Weights of a small audio frame classifier.
Model: activation relu, layers 8.
Rows from block 3 of a small audio frame classifier, named by matrix and row number. Rows with one number within an expert belong to one neuron, the router's apart. Each number is 500 + 40 x the weight over its row's rms, rounded and kept within 0 to 999. All counts start at 0. Numbers have three digits each.
After each expert's rows are labels from the 100 clips, of 14976, where the router gives the expert most weight on average: "responds to" is what is common among them; "lies over" is the class under the peak. Only what is clearly more common there than usual is listed. The data: melodies that start on their tonic, played by one synthesised instrument. In brackets: how many of the 100, against the usual share in percent.
# router: router (model.blocks.3.mlp.router.weight, 16x256, trained with AdamW), inputs 0-127
# up: expert up (model.blocks.3.mlp.up, 16x128x256), inputs 0-127
# down: expert down (model.blocks.3.mlp.down, 16x256x128, transposed), outputs 0-127

# expert 13
router.13:468525461471489420503462512479459518522466453476560485450471553470435485532433453452488439514428590466487526500510513511496566497490460451530481455523484556501476515567570570551498522531516567471462432504477489468497541483497447505548552532625512463473558520453457533452439428535531565495549474525477499544489475464442490483441546558456507496493512444556525505459532454563432483521394
up.0:545547542539507456441492552452532499582508499503574469473492469472510470547442462511501505499539490561565562548488495479512511476470471583394472510480535542485477511539525456548478555487467416542438535493480465433429525491491481485443499523477528561467529498545481473568460531471463568489452454552495542460446491473467469564533521513495485448534522533503558551474490474448473529462449
down.0:537459498529469469420465503522493507534466477492513539447484491511476503514420480524503419516409570544490508525521472479520472466493514477527545575548538517480470516494509523555503564525548487475466479519464503504443479485510483465541537552567542465458479517514488568468470451494506554535496507539465507489544539462497450494521524518550504495496487510489566543463487495412517515532531
responds to: the note D# (73 vs 40.6); tonic: D# (39 vs 8.2)
lies over: D#4 (61 vs 1.9); D4 (32 vs 1.8)

# expert 7
router.7:442491480496470531449540512527556547517515513477472483553513509506462537520455563484467508486489452494522575450493478482472467472447470494502461574527429429525468475464550456477477486505516422515499460498552503454550500547501443438419461439527481523511496513473499482484507520603466535466513477413510517434458458491509517512540452481503467517433496507474491547450509542517534470557540
up.0:488547472500516476524461556520459495556383509439503534532550483498484514521525524514483425594527513478508538455464493588507589461466499446518470556525506549535484489513486438436517485443527500518456469581517488576487453455499492539401452510544438523467494599478419536436496464457563532522443514478545499568516505497509542493552566451477537518509507583530524495551521517438482548458517
down.0:472460474498494544479532511516485505548518495558445533538452489462479477527550528436476578438546524553544532512540558425467463481475522517429505567484571507494471453432432480424472527505496426515433551522481459413493477488503432514456527439476511551549539479479524501575630529518409519469495511475485428420501515529584505516549460458598518471427531479486511529518484495451519584560506
responds to: pace: slow (62 vs 33.6); tonic: G (28 vs 8); tonic: G# (28 vs 9.2)
lies over: G4 (48 vs 2.1); G#4 (35 vs 2.1)

# expert 11
router.11:568517478449491588471498487504491468557534446544531454612494445589540547450549530511522495599524462464520503477496520499530502543509508518494556485496472513495538563483534477476467515470503620489568533533535566541496495503562482466500570573466588505502431499585467473439458422504510478531532517575545456455537496485504487467487430478446526479536478499450504509523544553537489460495491
up.0:477531554533543508481462476460479477527475547480447399520500566532409490504533516480505496525518480494505472516492347497488517548477541504448482539489517501558459471533492490555463537546538414461486513435492509466488505493445504455512473412535528463499524521487511568534577514474499438529554478472453457507486546517535578439481504487568446555447461415502424514561476484534478539526462
down.0:540452560451507461512505494524474434484470423507522506504473459521479571487600537514532519592467457525570533485552475490507477497497474513455494467483456460493518513577531410485557562540490427523545568453504552521506469539474549442472515464505492526616499508517510402471459484470506489438489492518529449493529523513483516553476527488473480457473560491488506529546560540536515544475501
responds to: pace: slow (70 vs 33.6); the note F (67 vs 40.1); tonic: F (29 vs 8.4); oboe-like (25 vs 5.2)
lies over: F4 (40 vs 2)

# expert 14
router.14:506430486496459612471480554533536481427483483480470471450435482587570466533506486466536495414540511577487491526529544457496417493491465501529600452500537460513498496428494501496469539448504552501476519459516518495490493481458444552548498545534449457513446440494622488495528496549416525572602505497473437448529588511496513485482439475461544465468514467522526451444463490474542458548506
up.0:462526514522492492486472523550557558516480492530464519537570499510481481556520522555487503505586550440472425524518471508507536495501452535528590550427452473482614525483462485510483547531504462554441477580534494488486495465503515528457385466520423554459501497447493483550548490519523452412533463573543534535501531608506472503512490487561490489532497549468508454529446521435572504479448
down.0:476443522527490515442464508531507497490435511502486536489502491577499516572558532429543487487573463538544454584516523410451506510475528532477507514529554435533514496521525464500545495509439446527411477515546498477454428551491489533506459513508486498532537475489556501554548488498478533462534572413512478513562501509495517571544547458537443436455536484542451449555464469467524568523479
responds to: the note A (84 vs 39.3); tonic: A (59 vs 7.9)
lies over: A5 (63 vs 1.1)

# expert 9
router.9:486578458476472467451566445530446459476510489546444543527436483464538530474576507506541519548569502473527514504524505561518467495511504535490571528527474530503518552539492454462508536560550597534508532548480491556484470451530502509495531478526464535521491526498413465457520523468558436460482535513523548503462481504464464459485507446531548527479545480510541486476485502502476428523497
up.0:461445515476501491553553553491497523496536461445527456485482561481462444507509483560437484477506509509548369508557518454572485468486436444524519447463432509511461568500517488551511560509467463531520597532471494450503531538560476511450479474471482475518561458475505515444435516575542453484464574508416474459470454501442524541558493563505495506488454421518536486531526584445532513485521
down.0:496435501453551539501485549493530540494511520501494446530553491467506478557492460544492491500526503442456481557550576453497529431434469456584580502563470508583412537443502470504574554490440471586511595471515440508465456467528551523507545514494399453473528477450488553480524506551520448541482540478486587561533466509493522472499546547504529497503488525505508458463470445501529560504490
responds to: bell-like (100 vs 5.1); tonic: F# (37 vs 8.9)
lies over: F#4 (27 vs 2.1)

# expert 4
router.4:515580519506559521509554462550494497495515552495488533501518377494539505479526552418516515569520454479457504534506436452532518572474583499522505512474476498523555478459519469501448499489492516550480481462500477515455446470481581567489517470446549529440434464524440510491459479483553573460505456570500592442454444526591480528416469553479521423545533543517484503475460512494515480532487
up.0:542453490492518539439493559451480563503529488551526508545605504541504607545476518580498451536439468463462567509464517477461467453478501546412541481541447489445513479465575518489478496450384410558499502539542523456495539504520444468524475561416520456438542522524489515537476474479458525572523492511483468463508579482505449520504439474480481499555481495512471556471498490529550517485596
down.0:502435510484487475506499521578506592482578479532563437505554493433505506578509464618528464462478487578442465489470548565456491531507455499498534555462491516530527506445539542541558490502466452483526541428470484564503530424508492469608517494483487409504378494508506487525519447511482505530523548546459451550526571500488467479570498448539461473533490452507487467530584531488521528514560
responds to: the note G (67 vs 39.9); tonic: G (28 vs 8); tonic: F# (25 vs 8.9)
lies over: G3 (51 vs 1.3); F#3 (45 vs 1.2)

# expert 1
router.1:586506491503501502460490493451476445474509554508510483545485468516542553486546494568502501574565557468434581431520516515522498458538496507418496509513477544439524497490510450507492443519484472456552471551513545470528468547544408475512532448516530538496452572490463470525597437435513481498547523447518456521537512464492513458620427457496464471538540553537431541533489511493509484531503
up.0:529541451481500437490478557533519529494473527530549482488428492486528501484535496522482448511528524487464493409539568477535597527516523492482539546425477495507571472456472476524487493536503529521516533562483427557532492436525509450490518546514479480570409502496427481497497462531452589514495574505572513509547565552522469485523514479527533460522401530507506473496442536465506441440457
down.0:492495484498496436497484495490534518488493493487520500466485508573505533480480558580491431535491477446446521551555516508434531518497522406540518509521391483538567490457553439521613437459497516503528456534512560529466475448561485438474477568528574443428494441557460457470428479501545518445442529498482527498531506522536492505467489528449549529469441488488570544522543493495505474501507
responds to: staccato (97 vs 25.2); rumble (40 vs 7.3); pink noise (35 vs 7.6); muffled (low-pass) (29 vs 11.9)
lies over: no note (99 vs 33)

# expert 10
router.10:573487433485553555524451419557539468516447468533559489553508450530580496458513543534583429590486523486545518467466510469482491519494484511492472450530427526494558527521528435474538489519529516503520472549498580500430479516515500490535611501424539538496459496532414449438447482518565461485536505513523458452490465451501472475449458493408538491522506487490508493388597562503458494484485
up.0:495536482506522437454478460539533516542517546453408470525527437528471563561458511522499548486509564484498544508493474541481549514445542486434398543481552580470526517431504499533510523501482536512453461519460475466460500497470520429571457533508534573438602488520490475485497514442415483452445454458467480562518449484462471452512459546543493461483478551417511516523470448474497508513513
down.0:587468524536515507523489538545507486434420439502508612467505520512495485396480485519524445530493475559541487516450495444552570434507450463542516430548487526526548424542452503495462504545498496479467477452506505495437515506561477564456491544492468493435542465484479489476450495464566552463529483533489552483490478516448465542470489473496493485612507536474505491486497587495517550398519
responds to: the note F# (100 vs 40.7); tonic: F# (83 vs 8.9); the note C# (67 vs 39.9)
lies over: F#5 (98 vs 1.6)

# expert 6
router.6:506428469591401516491560533511535468495488442499448509557414519430472531547489498490514563477472470530476561464535558489530479516477457471549521529471472510437435473526493507445447476429482501418499519529549482478515524425430473512533505510517547501437540500532481561570534537443487473576501446467527492451507472520449519517470518466501552501504458512493515483537502550494542525553524
up.0:504563512487400477558459512437547507517482485453464544507499541543529411560527466508513519525581514495517448525572466464520539539511529495459524574445550512487493493522454499550568535507536466503513514575546454517570466548530492404489491489492532449517489517505494496537548446502458490479411568475500503457546522495508525537438484515471496487509499549507575548519490545470503527489475
down.0:452472498512469483477412451509522471494488507471470569456426524417502448562495504448507533483480573494482543484536422540411473499539528500477435439528584410438476445549517468492540611525490526500502503518445445497580479548512481467598507411526505495489499539494468543478499466523523485434518513455526543568531522495453492567436530529516506504508554485496563559475534484490475469473516
responds to: the note A (80 vs 39.3); tonic: A (39 vs 7.9)
lies over: A3 (53 vs 1.4); G#3 (30 vs 1.4)

# expert 8
router.8:514504568527578406496437425495576510537595552473515480525546472496493473459480544527452509506524433467459486535526494555492519517511521545444491499549547531530514451479465474464480513559495543569516445494474460517476550474517495533512477468489476467486461506506457474542445503497481467525421543495467560585438506473492408515542467561484479530459472557530470474542507435522459572517554
up.0:540506510504423529534453574461494547471454474546484469483485453558513535594551538464534435475485547489504538454490517445477532476472477488493496563479469559471437528485461503494524469471438453460535574507511531448490433492451499450485539552537455513555523486459461540470532469526488519546544476528524487476492542496479576494563512487465481505480478498500520491474474544512544476496491
down.0:495475510407490484491482534436476549538489527537544503447456524454466501514472523521409482388473505467576450503523495496508579461520508439516481482488521518500595550458587535549485575495516490483522611472425481522623522483485536480516516528502442495507557502409540492480537511562471451566517562501439540446497464537489511456457450495563552486477432478513566487413497473481531456488494
responds to: the note C (87 vs 40.5); tonic: C (56 vs 9.3)
lies over: C5 (77 vs 2.1)

# expert 0
router.0:594551529484453426538530478474460465489490504486486487489469509507554547445544550487507485522531475546575539481499467510498528570450479512487455527469505534460538460539488452536518516583454492431437467480472496535515456499497513476442407539512519548489554463518539421483468476448543577443429484472520446427484454519502423544503521411441462464561553482527492465566538530468485479522498
up.0:490482539523465497577388518535518523407449525491524484468512546520465546562464529512452430469530480479532523503584576514454489448543464492541483477493510577522492499454578475529583491425540424478455487487471552510497475463541432531486476490547478479472531463493489526457557454577484523523535457463473515559546516466516540462505545487516463513524552513479550504473494504499528487471484
down.0:501496436516454488525486549401554548502561577505484501520487550438520566421463550508473431451510500490514499532508533552490526504484494454459396541495529512512570395488471511489470458448491489516459485450478447455528509447471427540482483538467521486446568511616484538517499492492519574526412559427438536492427449510483503503551470482501534543492554480538582492522519507473485482501565
responds to: tonic: E (35 vs 8.6)
lies over: E4 (37 vs 2); F#4 (31 vs 2.1)

# expert 15
router.15:488456484473514476529462477487518523500483485522514438464514516466506446523449492558492553528506493470513433497475598478508558468486513518530531446535449546540469499478520483440536467449493445548545595438475469538537497495536509475527513524509501498546482534439508524508528445530439464549501475438464576542528590484482595522527579505449386573455452537463483440435478443527505602467442
up.0:508488482439516473548486451499463562477467579449471540506536576516524467462517459548537461442479474475462508498537498506482503480454500544457528454468498536493519420456492542524504470502521573514514513473458463472530576512557455476451488386471438502518496488528399511480457545406554497505515448509333470501559527592478532440515494541490455618542520530465490492560461469553543481436562
down.0:470519561492544434570480459522528580492581563497474516509535479444442457467458504546422508429588501505445415584571486568462460448485564510469497471513585460513502460450483515508557498483513474518499525487531468448461496451545514549519414497483512502504559474548465507508479554531498530485476529455449521493489494469473470459556421507598533454498457521545399517519475450488525481524584
responds to: the note C# (82 vs 39.9); tonic: C# (47 vs 7.8)
lies over: C#4 (75 vs 1.7)

# expert 12
router.12:540517507497512511516520457516519479533502524529512443562494437539546563483531569470566551558548419467469539510509495463537451498524574522486523450538467493547538551448558488494483539469469576518540548515499570482467489498558506529564600544457500502501416485594491440493503538504465430480561519551559465481469542429467484467500496490458535528517504458495459477468552474523526513513502
up.0:502495466566518452486555552570458486485462524410458517410474501487496409532504499509473509460526520529465520497441537472412528527501550526520485511570545496540612530535498511462461540511484548474477418514536512462509505409544518514480445486513415521547462509483511499470536459490520571511452536539557532460541582525532516468462481494488559568527472445512552553538444501474525460480448
down.0:498497408426476524497525550509470464534501494524579477436477577446468452520498423441507503471474586520464455434540585497541473535522442467483511522444491558528445519482495564506467486462592526475510463505479547545565578513473541509525562482564527495541455550498515489519489486490547497553561426478470491423491488491514551486459534523512510507513511477507505441433515550458461400545429
responds to: the note G (75 vs 39.9); tonic: G (38 vs 8)
lies over: G5 (70 vs 1.4)